A small multi-label image tagger, trained from scratch.
Training: soap at rate 0.0014, batches of 128.
Rows from block 2 of a small multi-label image tagger, named by matrix and row number. Rows with one number belong to one channel. Each number is 50 + 10 x the weight over its row's rms, rounded and kept within 0 to 99. All counts start at 0. After the name is the row's rms in percent of the matrix's.
After each channel's rows are labels from the 100 images, of 14976, where the channel reaches its highest value: "peak on" is the class under the peak. Only what is clearly more common there than usual is listed. The data: rendered roads seen from a driver's seat, with toy cars, trees and houses. In brackets: how many of the 100.
# convs0: first 3x3 conv, stride 2 (model.blocks.2.convs.0.weight, 192x96x3x3, each kernel summed), inputs 0-95
# convs1: second 3x3 conv (model.blocks.2.convs.1.weight, 192x192x3x3, transposed, each kernel summed), outputs 0-191

convs0.3 117:56 41 41 47 57 52 50 38 38 40 69 53 56 39 50 55 70 51 51 43 69 48 49 56 62 39 54 37 59 42 37 45 59 46 65 20 42 44 50 53 32 56 73 51 63 59 32 34 39 50 49 39 45 73 48 47 54 52 58 47 52 58 55 60 43 43 40 33 38 57 43 39 55 68 47 44 54 39 51 53 44 55 53 47 35 51 69 50 47 59 33 52 60 55 50 57
convs1.3 098:40 64 46 24 60 49 24 66 57 39 23 54 39 41 48 50 47 27 42 51 44 38 54 50 69 49 55 33 60 42 39 54 57 36 49 40 40 61 42 40 63 40 45 38 45 42 41 43 48 26 42 56 56 56 54 59 48 36 54 61 40 57 58 52 48 64 24 58 47 50 50 38 47 57 50 46 40 53 54 50 72 40 49 67 48 35 33 37 32 30 51 63 61 56 46 62 57 49 48 51 68 48 51 39 66 42 50 40 40 52 61 58 42 40 40 42 43 47 41 38 53 39 47 36 57 64 45 58 50 52 37 45 35 55 49 63 55 48 38 52 50 40 64 64 42 39 64 40 66 58 58 49 52 64 58 43 65 50 58 46 46 35 47 64 35 49 38 54 43 48 36 48 43 55 35 62 56 44 52 46 45 47 47 48 40 32 50 59 45 49 53 44
peak on: dog (42)

convs0.189 112:63 43 49 51 43 45 40 34 41 48 58 52 43 57 62 58 38 39 42 45 43 58 46 51 52 42 50 58 64 33 57 50 53 72 36 49 40 35 59 47 40 49 42 39 59 64 52 58 30 51 55 69 61 65 56 36 54 28 48 48 46 35 40 43 53 34 66 49 46 48 30 56 44 68 48 41 49 52 60 59 45 48 41 36 52 47 69 34 37 51 38 50 39 55 68 46
convs1.189 099:40 55 51 38 42 32 37 40 45 55 36 47 54 41 63 57 40 56 38 60 21 51 46 53 60 44 56 43 55 61 55 51 67 47 44 45 67 44 63 52 62 54 32 62 54 26 43 46 63 39 32 63 42 57 65 65 59 59 53 60 55 35 33 47 41 57 49 60 39 45 46 53 63 49 42 32 55 59 41 41 48 46 60 28 45 49 69 40 63 48 41 46 61 51 59 20 57 45 53 31 66 40 71 47 48 40 65 42 33 62 59 51 53 35 53 39 64 53 56 43 51 52 38 46 36 62 55 51 43 37 42 40 58 58 61 58 52 46 58 53 45 60 50 33 49 60 53 40 51 62 44 47 61 54 48 65 55 35 56 46 49 28 43 52 52 43 59 44 46 66 44 54 56 48 62 56 58 45 54 47 47 45 66 50 47 36 46 57 55 32 55 40
peak on: tree (86)

convs0.188 094:44 46 48 49 44 38 58 58 51 50 66 55 67 66 61 55 44 28 45 44 72 63 38 42 62 37 47 38 36 40 51 48 73 54 50 44 31 37 41 33 31 54 58 36 68 55 55 47 43 53 58 38 38 65 51 61 51 49 52 54 55 44 57 56 41 36 40 37 46 43 54 59 48 33 56 47 68 58 47 50 41 33 52 50 42 44 61 56 37 58 49 59 63 49 44 54
convs1.188 093:41 45 50 38 53 48 54 62 55 21 41 39 47 45 37 57 38 41 55 52 36 48 64 54 52 46 56 54 31 40 51 42 51 44 42 17 49 32 41 62 70 37 49 37 47 34 52 47 32 35 30 61 58 67 52 53 70 48 50 51 49 41 66 43 47 49 44 40 57 45 49 39 37 46 43 55 39 43 52 49 59 33 56 72 46 57 54 43 53 32 54 49 60 52 40 55 48 53 44 53 37 71 49 56 57 50 48 59 42 36 43 38 49 65 47 59 54 41 41 40 33 43 46 52 61 54 51 63 47 53 55 49 44 51 48 60 67 48 64 65 68 33 52 38 46 34 69 38 72 49 62 44 49 67 40 57 56 37 43 56 54 62 53 55 53 43 31 49 43 53 55 32 28 43 46 36 44 48 49 59 55 45 52 61 60 54 58 45 42 56 48 55
peak on: dog (67)

convs0.48 103:39 50 45 49 50 61 49 59 55 50 45 51 47 35 43 43 53 55 66 32 61 61 46 65 40 47 53 40 55 48 28 40 30 37 60 57 46 55 43 38 52 55 41 58 55 63 44 54 57 81 34 54 47 55 28 46 45 39 59 38 48 55 52 65 47 47 51 52 37 53 65 39 74 61 67 49 38 46 48 55 41 58 33 42 47 34 59 59 35 46 49 64 43 51 51 46
convs1.48 109:55 71 52 41 63 58 39 56 69 60 39 66 52 41 53 59 48 35 61 42 64 45 50 62 52 53 45 53 59 45 35 64 50 55 46 59 45 41 38 65 32 38 61 37 50 44 38 61 53 57 47 46 45 27 35 48 30 55 52 62 58 57 62 40 40 42 57 54 56 22 49 45 45 48 45 51 29 46 47 56 45 59 49 50 53 39 54 44 51 38 58 41 43 46 49 36 49 49 48 55 46 39 43 43 65 42 41 53 34 45 65 45 73 44 41 50 56 55 60 64 73 57 42 35 51 46 32 62 49 43 37 58 53 30 45 34 61 53 51 66 38 29 45 42 45 57 76 50 50 35 54 47 51 41 60 31 49 37 47 46 34 70 64 40 47 55 41 66 47 47 57 37 60 44 53 56 44 68 39 57 39 53 46 58 49 56 39 53 51 40 48 53
peak on: marking (35)

convs0.82 093:47 52 29 58 44 31 50 56 62 46 55 50 37 68 51 46 51 52 61 34 61 26 40 46 52 42 42 39 38 56 49 62 51 63 45 55 35 67 38 49 31 66 46 61 47 35 43 64 46 67 56 51 45 63 48 58 56 48 47 48 43 62 54 56 38 56 39 37 60 48 52 65 41 52 48 43 43 42 66 41 59 39 51 39 47 45 38 46 26 50 41 50 30 52 42 61
convs1.82 096:67 42 52 59 46 68 23 27 57 56 67 58 43 61 52 48 61 45 61 53 73 42 37 41 37 47 48 50 65 59 44 54 35 57 48 50 54 55 35 38 51 33 52 70 57 61 32 49 40 34 56 44 47 63 63 51 45 54 63 51 34 51 33 50 60 43 57 54 48 54 42 67 46 52 60 53 68 43 69 58 56 58 50 62 65 42 59 38 59 45 47 37 50 54 31 39 59 59 42 46 55 34 58 46 74 66 55 43 61 53 51 39 59 61 54 57 64 42 43 43 54 44 54 50 49 46 51 69 59 54 30 61 37 61 53 42 46 56 60 52 42 40 33 51 57 35 60 51 54 37 55 48 50 40 68 75 62 59 43 53 37 60 64 43 34 54 40 57 48 53 56 50 55 53 65 61 54 59 47 52 48 54 50 54 58 50 46 42 42 52 47 32
peak on: dog (59)

convs0.119 091:58 58 73 44 37 62 49 55 53 37 39 48 40 45 55 37 63 55 40 60 47 30 33 59 40 48 53 52 55 44 53 40 42 55 36 70 63 47 39 65 52 47 58 45 50 41 45 41 37 50 59 43 41 36 55 63 48 62 58 47 58 44 62 30 69 38 54 37 38 52 38 37 55 58 55 63 50 35 57 39 53 56 47 51 49 44 41 58 43 57 68 58 42 39 72 39
convs1.119 099:52 64 38 51 43 53 51 49 52 58 44 31 51 49 50 49 44 33 39 55 41 42 47 46 44 57 52 47 40 57 31 39 28 35 49 33 46 50 49 46 36 60 62 53 68 56 49 50 47 57 31 43 52 48 33 51 47 58 53 58 55 35 55 42 51 37 43 54 46 50 38 55 47 48 53 54 59 43 56 56 49 47 54 61 45 43 55 57 41 43 57 66 45 46 49 54 48 37 41 62 49 32 44 52 45 48 45 31 35 51 41 41 55 61 39 57 52 52 58 47 67 37 48 43 47 33 43 66 60 59 47 38 58 60 54 55 33 51 26 54 37 43 55 68 63 53 59 51 52 60 32 52 50 35 60 58 53 38 57 56 45 28 58 56 46 67 73 57 65 66 43 65 67 37 36 35 41 77 44 39 58 57 49 45 41 61 51 58 83 65 68 48
peak on: road (80)

convs0.27 086:52 46 57 52 48 44 56 73 45 41 39 65 32 60 65 51 60 48 46 50 53 41 39 49 40 49 48 62 55 65 59 42 63 54 43 37 49 38 49 17 44 41 46 59 52 37 58 46 58 24 59 33 45 60 54 41 55 41 45 52 52 42 51 40 64 55 55 48 36 33 39 56 54 48 70 47 59 43 71 46 40 35 49 57 45 34 56 46 59 61 48 54 49 44 45 34
convs1.27 086:55 68 36 61 75 55 38 51 48 47 41 64 51 49 45 56 41 44 35 49 45 57 58 55 47 46 36 38 52 45 57 57 51 55 49 48 33 33 58 50 65 64 66 39 54 50 61 56 54 59 31 58 30 48 54 56 51 38 48 65 54 47 40 40 59 41 56 46 50 71 45 51 45 51 60 51 49 50 60 66 59 55 58 36 63 66 45 37 54 67 45 51 48 56 38 27 53 55 36 51 57 73 49 42 52 59 54 39 35 31 31 44 64 48 55 56 60 38 55 52 45 46 38 47 47 38 72 67 65 52 57 40 56 54 64 34 53 60 38 45 57 74 46 59 34 55 42 39 56 58 52 41 60 44 41 42 44 36 37 35 43 30 54 52 57 36 54 51 63 57 51 43 49 47 49 61 62 68 48 55 30 47 63 50 67 54 37 50 44 54 53 42
peak on: verge (38)

convs0.118 103:40 55 62 51 46 64 40 60 38 56 42 55 57 51 43 52 54 40 62 46 48 37 38 72 37 65 54 76 65 54 36 53 60 39 40 36 57 54 52 50 50 45 43 57 60 40 56 35 31 44 53 48 50 66 41 44 44 70 32 60 38 56 58 33 71 60 62 54 66 44 58 52 35 49 40 45 44 42 50 50 61 56 71 51 41 53 49 45 39 45 46 53 34 47 56 47
convs1.118 094:61 54 41 60 36 52 42 53 33 64 63 43 40 48 56 53 43 58 45 22 54 43 51 43 36 36 25 40 44 35 42 43 56 43 52 53 46 56 34 44 47 61 48 59 47 39 40 58 41 35 41 62 52 45 51 51 50 48 52 51 45 45 37 44 47 38 48 44 33 44 39 36 50 37 65 42 34 39 66 43 34 59 47 45 53 38 58 30 50 49 53 37 49 24 48 59 63 48 49 42 37 50 39 15 38 48 51 50 68 58 64 51 54 62 44 33 52 58 46 46 40 49 40 34 41 24 52 35 43 46 63 41 63 67 52 65 41 49 41 50 55 41 40 45 57 54 53 51 62 39 38 38 54 33 51 60 40 37 59 50 48 54 56 53 46 54 59 59 41 49 32 39 40 48 55 60 44 52 62 39 57 46 39 50 41 65 59 60 49 62 40 57
peak on: verge (94)

convs0.26 088:45 53 39 40 49 34 43 62 39 60 53 56 35 67 42 41 54 46 52 60 42 48 44 39 55 43 64 36 49 64 44 60 37 51 55 34 42 49 39 60 49 50 41 70 65 56 65 51 27 42 43 33 58 69 41 50 49 56 56 59 52 59 52 68 54 44 52 41 50 37 50 42 40 45 48 64 55 38 63 67 38 53 30 45 37 48 47 29 62 45 49 44 59 47 45 36
convs1.26 109:56 46 41 42 56 40 45 48 49 48 64 42 53 50 55 51 55 53 42 52 34 53 77 59 45 47 58 45 39 47 33 46 71 41 57 42 55 38 46 32 40 46 54 49 49 46 18 62 39 51 60 51 39 71 51 53 47 45 51 34 50 66 55 34 56 44 33 48 34 59 57 74 37 59 34 52 63 37 64 73 42 67 53 44 40 50 38 56 38 37 36 44 55 48 42 52 64 73 48 64 50 48 45 56 70 49 37 54 47 44 51 41 57 57 41 57 67 49 43 33 51 48 70 41 55 64 47 52 38 49 37 43 51 46 37 44 54 52 39 58 50 60 46 61 66 45 57 59 39 66 52 49 48 41 54 40 64 53 44 51 44 55 58 26 48 43 65 46 44 47 46 65 46 40 60 47 37 54 53 43 49 67 53 37 25 46 53 56 59 48 52 50
peak on: road (100)

convs0.60 108:77 50 51 39 51 48 46 44 56 42 43 57 42 45 39 66 45 54 35 60 48 40 56 33 63 56 48 51 25 62 56 62 44 52 42 45 48 47 54 63 34 32 63 43 58 47 66 38 61 56 39 48 46 42 57 65 44 61 45 72 68 48 35 53 44 40 45 42 50 45 54 63 59 50 73 59 68 49 61 37 43 43 56 46 42 58 54 52 41 46 46 38 45 48 63 58
convs1.60 098:49 44 41 56 53 56 40 55 53 52 52 50 41 55 46 48 47 71 49 55 61 48 46 45 55 57 53 44 61 59 48 39 39 53 43 52 61 61 43 29 64 65 46 44 52 57 64 42 43 34 39 59 79 48 46 51 43 50 49 51 45 77 38 36 54 51 37 53 34 42 50 44 47 40 40 43 42 66 51 51 58 50 57 38 59 48 42 49 37 77 61 39 63 36 66 46 46 49 35 54 43 67 47 60 43 33 51 47 34 32 53 40 56 42 59 51 31 51 48 40 52 51 38 57 36 58 54 57 35 45 46 42 36 46 45 56 53 56 47 50 50 52 61 58 38 38 32 67 46 64 34 49 50 55 49 53 28 53 28 52 54 50 33 33 55 64 45 59 70 29 49 60 34 38 38 54 47 37 44 28 71 51 52 59 44 49 60 41 42 47 45 47
peak on: road (73)

convs0.73 101:45 35 57 62 55 36 34 48 38 43 37 59 39 31 61 35 54 43 55 37 63 49 58 55 41 43 44 37 64 33 46 38 58 59 52 58 41 70 33 61 42 59 47 48 54 39 52 44 31 53 71 52 47 55 43 54 52 43 52 38 40 46 70 48 44 64 44 52 58 53 51 54 54 48 43 46 61 43 68 44 30 31 40 56 40 47 48 55 44 52 36 45 28 42 51 56
convs1.73 101:46 71 54 46 45 43 51 46 61 38 52 68 66 55 62 30 43 43 40 56 28 76 61 60 52 58 58 57 56 57 36 62 64 48 50 49 39 36 35 46 44 56 51 76 59 60 54 48 54 46 47 50 55 39 53 69 42 62 49 51 40 48 55 51 24 57 55 38 55 36 64 41 48 67 54 57 49 52 61 53 48 51 37 50 54 43 68 49 58 45 66 57 45 62 52 41 44 48 44 56 49 48 49 63 54 63 45 58 59 55 25 66 42 60 49 36 44 42 56 49 63 55 55 42 50 40 37 51 64 44 45 34 62 63 48 46 56 53 60 37 62 54 36 56 53 56 50 57 53 48 51 44 50 46 43 40 54 54 40 49 32 60 40 29 39 59 49 44 39 48 63 44 56 26 57 49 60 55 42 79 64 38 53 34 34 41 53 60 64 43 57 67
peak on: verge (53); dog (39)

convs0.152 091:59 59 51 46 63 38 35 52 42 47 51 25 44 59 57 48 56 40 43 34 41 44 41 22 59 42 53 48 24 44 50 53 59 50 35 53 37 52 53 55 22 42 51 48 59 66 32 50 61 57 49 50 57 65 52 50 47 51 47 47 44 42 51 58 39 46 62 42 56 50 61 47 32 46 42 60 59 63 36 52 50 50 45 47 45 54 47 54 45 67 72 60 42 55 47 69
convs1.152 102:58 32 63 44 49 66 48 51 52 34 57 58 53 44 40 32 61 52 51 41 45 42 41 36 53 28 62 53 40 51 40 48 57 49 50 41 44 53 30 51 52 31 53 32 35 63 51 35 40 21 41 60 51 34 40 46 45 72 63 58 59 37 50 59 48 26 37 44 45 43 45 39 65 48 43 40 48 63 50 46 43 48 34 44 61 57 44 50 42 43 38 46 52 56 51 54 58 45 68 47 57 50 44 54 54 39 46 49 43 39 51 61 46 57 58 38 47 27 41 49 36 52 69 54 56 51 42 53 37 55 61 70 53 51 62 66 51 46 50 41 48 48 48 51 55 40 55 54 59 38 48 38 38 59 45 46 31 54 38 47 55 60 16 44 69 44 48 43 33 41 47 39 36 48 47 41 55 64 46 32 44 49 47 57 62 45 67 55 44 48 45 36
peak on: dog (48)

convs0.52 104:29 76 52 52 49 59 53 57 42 50 70 68 50 36 46 74 53 47 47 44 46 54 41 36 39 35 32 51 49 47 40 55 43 46 40 48 70 59 48 44 55 63 47 58 39 37 63 55 49 42 53 46 43 43 51 49 58 35 32 56 51 42 63 54 50 49 56 23 36 48 40 55 34 30 52 41 56 56 49 40 66 47 45 40 54 41 46 49 46 55 52 43 45 63 43 65
convs1.52 100:56 45 49 47 51 43 48 44 41 60 51 36 54 64 57 34 59 37 46 59 38 45 39 54 41 44 43 57 53 50 59 51 30 50 61 67 56 42 59 67 42 30 58 52 44 55 46 59 42 39 57 59 49 47 46 67 83 52 53 63 58 63 44 41 39 61 64 66 34 58 56 34 53 59 53 47 67 53 45 46 46 42 46 57 32 67 48 50 50 36 34 44 55 61 49 23 40 54 46 41 48 40 57 32 53 49 34 49 47 43 38 34 39 46 39 51 45 44 60 41 37 53 39 52 51 40 50 56 50 52 55 43 47 53 43 46 44 47 61 64 32 51 52 39 42 63 44 49 53 42 58 40 53 49 57 75 57 50 44 60 54 51 40 52 64 33 73 49 44 37 48 46 53 35 67 29 35 37 55 42 68 56 40 45 31 72 54 55 50 46 46 44
peak on: road (73)

convs0.172 095:69 65 47 53 37 49 42 40 50 52 54 38 57 35 40 66 37 48 60 52 35 40 79 52 62 62 46 41 31 48 49 59 43 54 63 42 62 43 30 49 48 45 50 30 39 37 52 45 62 54 40 46 40 40 57 36 56 41 31 45 55 42 42 33 51 50 55 42 49 54 53 54 37 46 52 59 47 49 66 41 68 29 47 54 44 61 56 45 52 47 61 35 44 50 58 61
convs1.172 094:56 53 56 56 51 67 61 38 59 59 50 66 65 39 47 43 46 51 52 58 62 39 48 64 54 42 45 42 42 68 49 60 56 38 52 66 60 56 56 44 63 38 45 56 60 63 52 35 37 56 44 62 36 53 41 57 44 50 47 43 56 44 65 40 54 66 53 45 51 62 33 56 31 59 59 33 57 41 34 49 54 53 47 43 47 43 55 53 36 49 60 40 50 54 50 40 59 64 52 32 45 37 66 40 44 38 53 53 50 55 51 43 51 36 46 63 50 48 49 51 54 42 47 51 67 51 68 56 50 52 64 59 39 54 49 54 61 44 50 67 64 50 47 55 40 37 37 39 44 14 40 57 45 53 53 46 39 71 72 29 37 40 50 48 47 59 41 60 57 32 49 30 62 55 61 58 49 51 63 44 42 43 54 45 45 74 44 47 38 32 75 58
peak on: tree (53)

convs0.115 104:45 43 41 49 39 53 61 78 40 53 53 55 53 69 30 48 49 39 53 36 41 41 31 62 47 34 80 52 44 48 67 62 43 48 51 40 66 54 51 60 47 43 30 61 54 58 62 43 37 53 53 46 49 52 49 40 42 38 55 54 62 58 66 72 41 35 35 52 46 46 62 46 52 60 64 57 47 48 45 45 46 50 40 49 43 55 47 55 51 39 62 36 56 45 56 44
convs1.115 101:51 59 51 41 54 46 66 43 51 27 54 32 48 66 56 46 39 45 48 41 52 59 43 65 56 51 49 54 39 48 51 58 61 44 38 46 38 45 41 66 48 40 41 44 46 48 57 46 43 34 42 38 41 75 30 51 54 49 43 53 53 48 42 63 40 38 58 55 59 47 52 52 54 61 41 69 38 43 56 53 59 40 47 54 42 30 45 43 32 34 64 39 50 38 35 41 45 49 58 58 59 58 52 66 64 37 49 42 42 47 41 37 40 48 50 56 55 33 58 40 28 49 45 67 56 58 48 69 44 44 52 45 62 39 47 43 33 39 54 55 38 57 44 55 44 33 36 43 28 41 55 67 53 49 50 61 50 48 39 49 55 46 44 60 52 30 50 66 58 50 78 55 30 60 58 50 47 31 44 57 66 52 57 41 45 62 28 51 47 31 58 47
peak on: road (99)

convs0.130 098:50 54 41 58 67 65 35 45 53 40 44 40 51 47 50 67 59 48 48 34 41 49 53 55 53 37 41 39 38 48 46 55 41 68 55 53 53 61 41 44 40 53 35 62 65 40 45 58 45 64 50 57 34 47 33 48 45 56 48 29 40 27 34 37 51 49 41 34 48 62 70 70 40 51 44 45 47 38 58 48 47 47 41 45 48 61 38 50 38 56 67 62 41 39 57 63
convs1.130 090:49 42 64 58 53 43 68 36 52 30 56 51 31 57 42 37 54 54 74 56 68 52 59 48 65 50 42 67 52 58 55 56 62 67 63 65 65 47 52 49 43 50 47 61 40 46 53 52 49 31 40 44 62 66 61 40 36 43 65 32 56 53 37 64 42 52 43 36 58 40 42 29 46 41 52 68 61 46 57 59 37 54 59 43 35 35 41 35 52 47 60 39 47 63 52 63 49 48 28 35 51 53 35 43 53 48 47 57 41 40 33 63 62 44 48 46 40 50 36 49 64 43 55 34 33 47 41 50 47 48 54 61 46 53 45 38 62 47 53 56 43 61 61 44 79 49 59 61 48 52 54 39 41 53 58 64 51 49 60 40 46 48 35 46 63 49 48 46 34 40 50 52 40 57 40 67 56 47 60 61 54 51 42 36 56 43 53 41 43 66 44 38
peak on: dog (64)

convs0.58 083:55 50 49 60 44 39 44 71 48 45 47 46 60 56 57 41 58 71 46 59 48 48 45 35 39 63 50 42 42 43 66 35 45 51 53 59 47 40 41 49 41 39 47 65 68 71 47 57 80 50 61 42 56 42 47 43 59 48 71 39 45 47 57 70 54 56 65 45 39 41 48 56 42 40 47 49 42 35 66 47 66 32 48 54 45 38 61 48 55 53 49 48 43 53 44 29
convs1.58 090:46 54 46 60 46 54 66 51 35 42 46 50 58 43 64 43 64 71 64 51 60 59 53 55 61 41 66 60 53 61 56 46 39 47 68 45 43 47 48 51 25 40 43 37 31 57 56 45 51 54 45 46 42 51 54 39 49 65 45 59 25 65 41 63 50 57 48 47 35 51 46 43 48 63 51 53 54 42 44 46 36 45 39 63 59 62 45 40 50 57 70 70 46 26 37 38 60 54 42 21 48 44 43 50 66 73 41 57 34 56 49 31 50 63 52 39 44 55 38 53 55 47 46 46 36 46 53 29 47 51 62 49 58 46 52 58 34 54 54 42 69 59 38 51 45 45 58 62 36 55 56 38 54 45 25 32 48 42 55 50 46 44 53 63 50 52 56 53 36 45 64 46 63 58 39 58 46 51 43 61 55 51 51 47 45 43 61 69 43 61 56 68
peak on: verge (58); truck (27)

convs0.46 103:63 29 47 58 29 63 40 51 48 50 64 61 51 36 38 41 38 43 61 43 29 41 47 71 58 48 47 57 64 44 38 57 57 37 57 35 59 41 49 54 49 38 59 33 51 48 54 41 52 54 53 36 53 59 43 45 42 60 60 36 48 48 35 58 55 54 44 38 48 62 48 74 62 33 39 45 62 55 34 52 63 59 55 49 38 43 36 42 42 39 40 46 60 39 50 45
convs1.46 096:57 52 57 56 39 43 56 45 30 67 49 63 40 49 61 50 33 42 41 46 49 49 57 53 47 57 60 48 65 55 39 45 53 41 35 54 56 45 52 57 57 47 47 45 45 50 49 71 75 73 60 61 45 34 56 38 54 59 63 35 36 55 40 65 47 50 50 51 36 77 46 52 46 51 63 64 49 36 58 54 38 70 53 57 56 49 38 46 48 56 47 50 49 59 46 66 47 62 48 49 25 48 70 55 62 45 47 62 61 57 63 66 39 61 56 57 48 45 57 52 58 40 50 28 51 53 52 67 51 45 30 48 46 45 63 52 55 32 41 43 55 49 68 40 60 51 30 59 78 38 47 44 56 54 29 43 52 47 57 52 41 65 62 57 54 55 58 65 46 37 59 45 58 48 46 56 44 42 51 50 47 26 56 34 53 37 55 56 62 55 40 59
peak on: marking (43)

convs0.49 089:44 73 40 39 48 60 39 53 51 63 60 52 61 52 59 37 26 58 56 69 58 54 41 47 54 40 49 36 47 57 54 46 55 55 38 57 53 47 33 68 44 52 39 51 46 42 45 49 33 58 35 42 48 48 49 39 43 68 59 63 51 51 34 41 43 44 43 39 71 30 44 47 35 42 66 57 50 50 52 52 30 64 60 34 64 42 46 35 53 49 52 57 40 48 54 45
convs1.49 108:40 53 60 55 51 52 33 58 50 39 33 47 49 54 43 61 47 59 62 55 57 52 60 52 41 46 33 55 62 32 47 55 57 42 45 51 69 47 52 32 48 49 55 33 51 56 49 64 59 53 46 41 63 56 61 39 56 48 41 41 55 56 55 45 32 47 46 60 53 36 71 70 54 43 69 45 66 54 31 28 63 53 49 56 55 51 50 56 48 38 48 33 60 30 70 57 44 56 49 70 37 47 54 50 63 46 24 65 51 55 41 68 49 49 37 51 41 60 42 43 48 47 42 52 48 71 55 51 56 53 54 37 40 45 41 48 47 50 46 37 48 54 51 45 61 61 42 56 60 66 52 57 54 57 35 49 63 62 59 50 40 57 61 48 38 40 68 41 58 49 41 70 57 63 39 37 67 42 57 40 63 48 44 56 63 41 56 24 69 45 55 38
peak on: verge (35)

convs0.122 096:57 61 34 54 35 46 51 46 50 56 51 61 49 39 31 56 51 50 60 40 31 47 73 64 58 49 72 48 40 51 56 40 45 70 53 56 45 59 30 63 46 60 45 52 47 44 44 43 40 59 26 47 44 59 54 66 49 35 44 47 37 45 60 56 52 53 50 45 40 51 56 55 74 62 51 52 37 44 42 53 41 68 48 37 33 55 56 47 52 61 37 63 47 32 41 56
convs1.122 092:41 51 60 45 46 46 58 54 44 48 44 59 51 43 45 44 39 54 60 43 59 14 56 46 45 48 52 34 49 60 50 32 42 69 39 24 32 65 53 56 36 51 52 53 31 34 50 34 42 44 49 44 45 62 46 49 43 39 37 49 56 58 45 57 56 30 39 42 58 43 54 30 45 45 53 45 51 56 45 52 46 64 42 51 73 33 53 67 46 41 53 51 38 30 46 48 56 50 43 39 47 44 39 47 59 48 25 70 40 33 46 43 53 47 57 47 34 57 34 44 48 47 31 66 60 56 48 68 50 53 57 43 26 44 43 41 43 32 56 46 59 47 54 62 43 44 44 51 38 40 32 60 48 49 59 39 49 70 63 44 47 44 45 65 42 61 45 52 59 46 58 50 61 46 48 57 60 51 30 46 47 56 62 40 66 37 58 55 56 47 49 63
peak on: tree (29)

convs0.64 096:47 53 39 49 41 45 53 53 59 52 72 53 59 47 60 68 59 55 58 41 56 26 41 37 69 58 64 53 46 55 51 53 51 50 73 41 45 34 32 51 46 56 40 30 62 55 44 48 38 45 43 37 30 62 53 53 55 42 34 49 57 45 58 41 40 41 50 40 58 45 69 31 52 53 38 32 52 32 58 50 52 42 57 36 41 53 34 53 46 56 45 39 49 49 42 57
convs1.64 092:53 50 52 39 44 57 38 61 45 54 42 44 25 41 45 60 63 36 43 41 82 43 46 45 46 45 44 53 53 46 41 45 63 50 60 55 65 53 49 45 50 46 53 28 38 54 28 37 40 65 55 48 58 58 47 45 59 48 52 67 50 51 67 63 45 59 55 31 47 55 58 56 58 53 48 33 57 51 63 61 60 45 48 59 49 65 53 55 53 39 53 56 48 50 62 35 41 60 45 43 53 76 48 36 67 64 59 29 45 40 47 59 66 42 47 40 47 40 41 57 56 58 43 68 68 64 51 70 63 49 46 60 61 63 51 47 63 35 46 53 40 59 26 58 34 37 49 35 61 58 39 69 39 48 49 57 39 70 34 57 52 55 44 46 40 41 54 63 38 52 45 54 53 64 59 50 42 45 57 45 55 67 49 44 44 47 45 49 48 40 38 38
peak on: dog (66)

convs0.90 103:46 49 44 53 53 40 35 65 48 58 56 55 46 56 30 44 64 43 41 58 53 46 71 47 44 49 51 41 47 37 63 33 56 51 45 35 52 40 53 46 54 52 56 48 50 69 55 48 51 46 49 44 45 51 52 54 71 53 56 48 53 30 53 44 57 59 38 42 60 56 57 52 70 62 47 63 60 61 55 41 46 48 33 37 46 66 42 57 45 32 42 67 27 33 73 32
convs1.90 106:44 62 43 51 35 38 59 49 41 27 50 46 71 76 58 52 46 49 33 59 39 33 50 46 51 55 55 48 60 52 47 48 54 53 66 50 45 33 44 47 49 53 56 43 24 38 59 40 69 37 25 45 58 39 58 43 37 40 59 47 70 50 52 43 50 36 52 41 47 49 46 58 57 45 30 63 49 61 47 34 47 48 49 56 60 50 68 44 30 50 54 73 43 49 61 50 44 56 54 46 47 39 50 56 67 59 46 45 41 46 46 38 32 21 49 35 38 43 55 61 44 42 38 41 56 47 44 66 52 28 38 30 47 64 32 62 32 52 57 50 59 52 47 47 52 50 62 56 49 38 55 60 37 47 53 51 55 43 49 45 45 62 51 57 59 52 59 44 57 53 58 60 62 51 44 45 43 38 54 40 51 58 49 40 36 29 53 41 55 55 34 59
peak on: verge (71)

convs0.85 102:52 61 36 51 63 53 35 41 37 48 48 40 34 74 51 50 55 47 58 34 41 46 40 37 56 68 43 46 33 50 46 58 37 52 49 40 47 57 32 43 50 33 45 38 39 46 43 68 47 65 58 62 43 52 43 43 56 43 61 37 56 41 42 55 39 51 59 53 36 56 38 57 65 56 35 59 54 57 39 62 50 50 41 46 54 54 31 49 56 55 42 63 40 60 66 74
convs1.85 106:38 49 64 56 63 40 40 50 49 53 57 55 48 59 63 49 35 61 29 43 47 54 52 60 50 48 46 35 57 53 39 55 51 65 45 51 40 49 54 56 41 50 60 56 67 33 40 43 41 51 47 60 42 45 51 40 35 68 70 33 39 46 52 36 50 47 48 28 45 42 44 44 61 43 51 50 72 27 52 56 43 65 51 33 44 34 46 44 57 64 29 47 59 51 40 53 55 53 57 48 41 47 50 49 60 41 51 61 52 45 67 40 49 25 44 38 65 63 48 55 35 50 67 63 45 37 62 43 46 49 50 42 52 59 48 60 48 43 48 51 53 36 50 47 51 49 54 53 48 49 64 52 57 49 59 53 67 56 41 73 53 66 30 24 69 55 40 37 44 44 51 51 28 42 71 47 61 51 38 65 44 49 59 61 47 47 69 52 42 65 61 42
peak on: verge (68)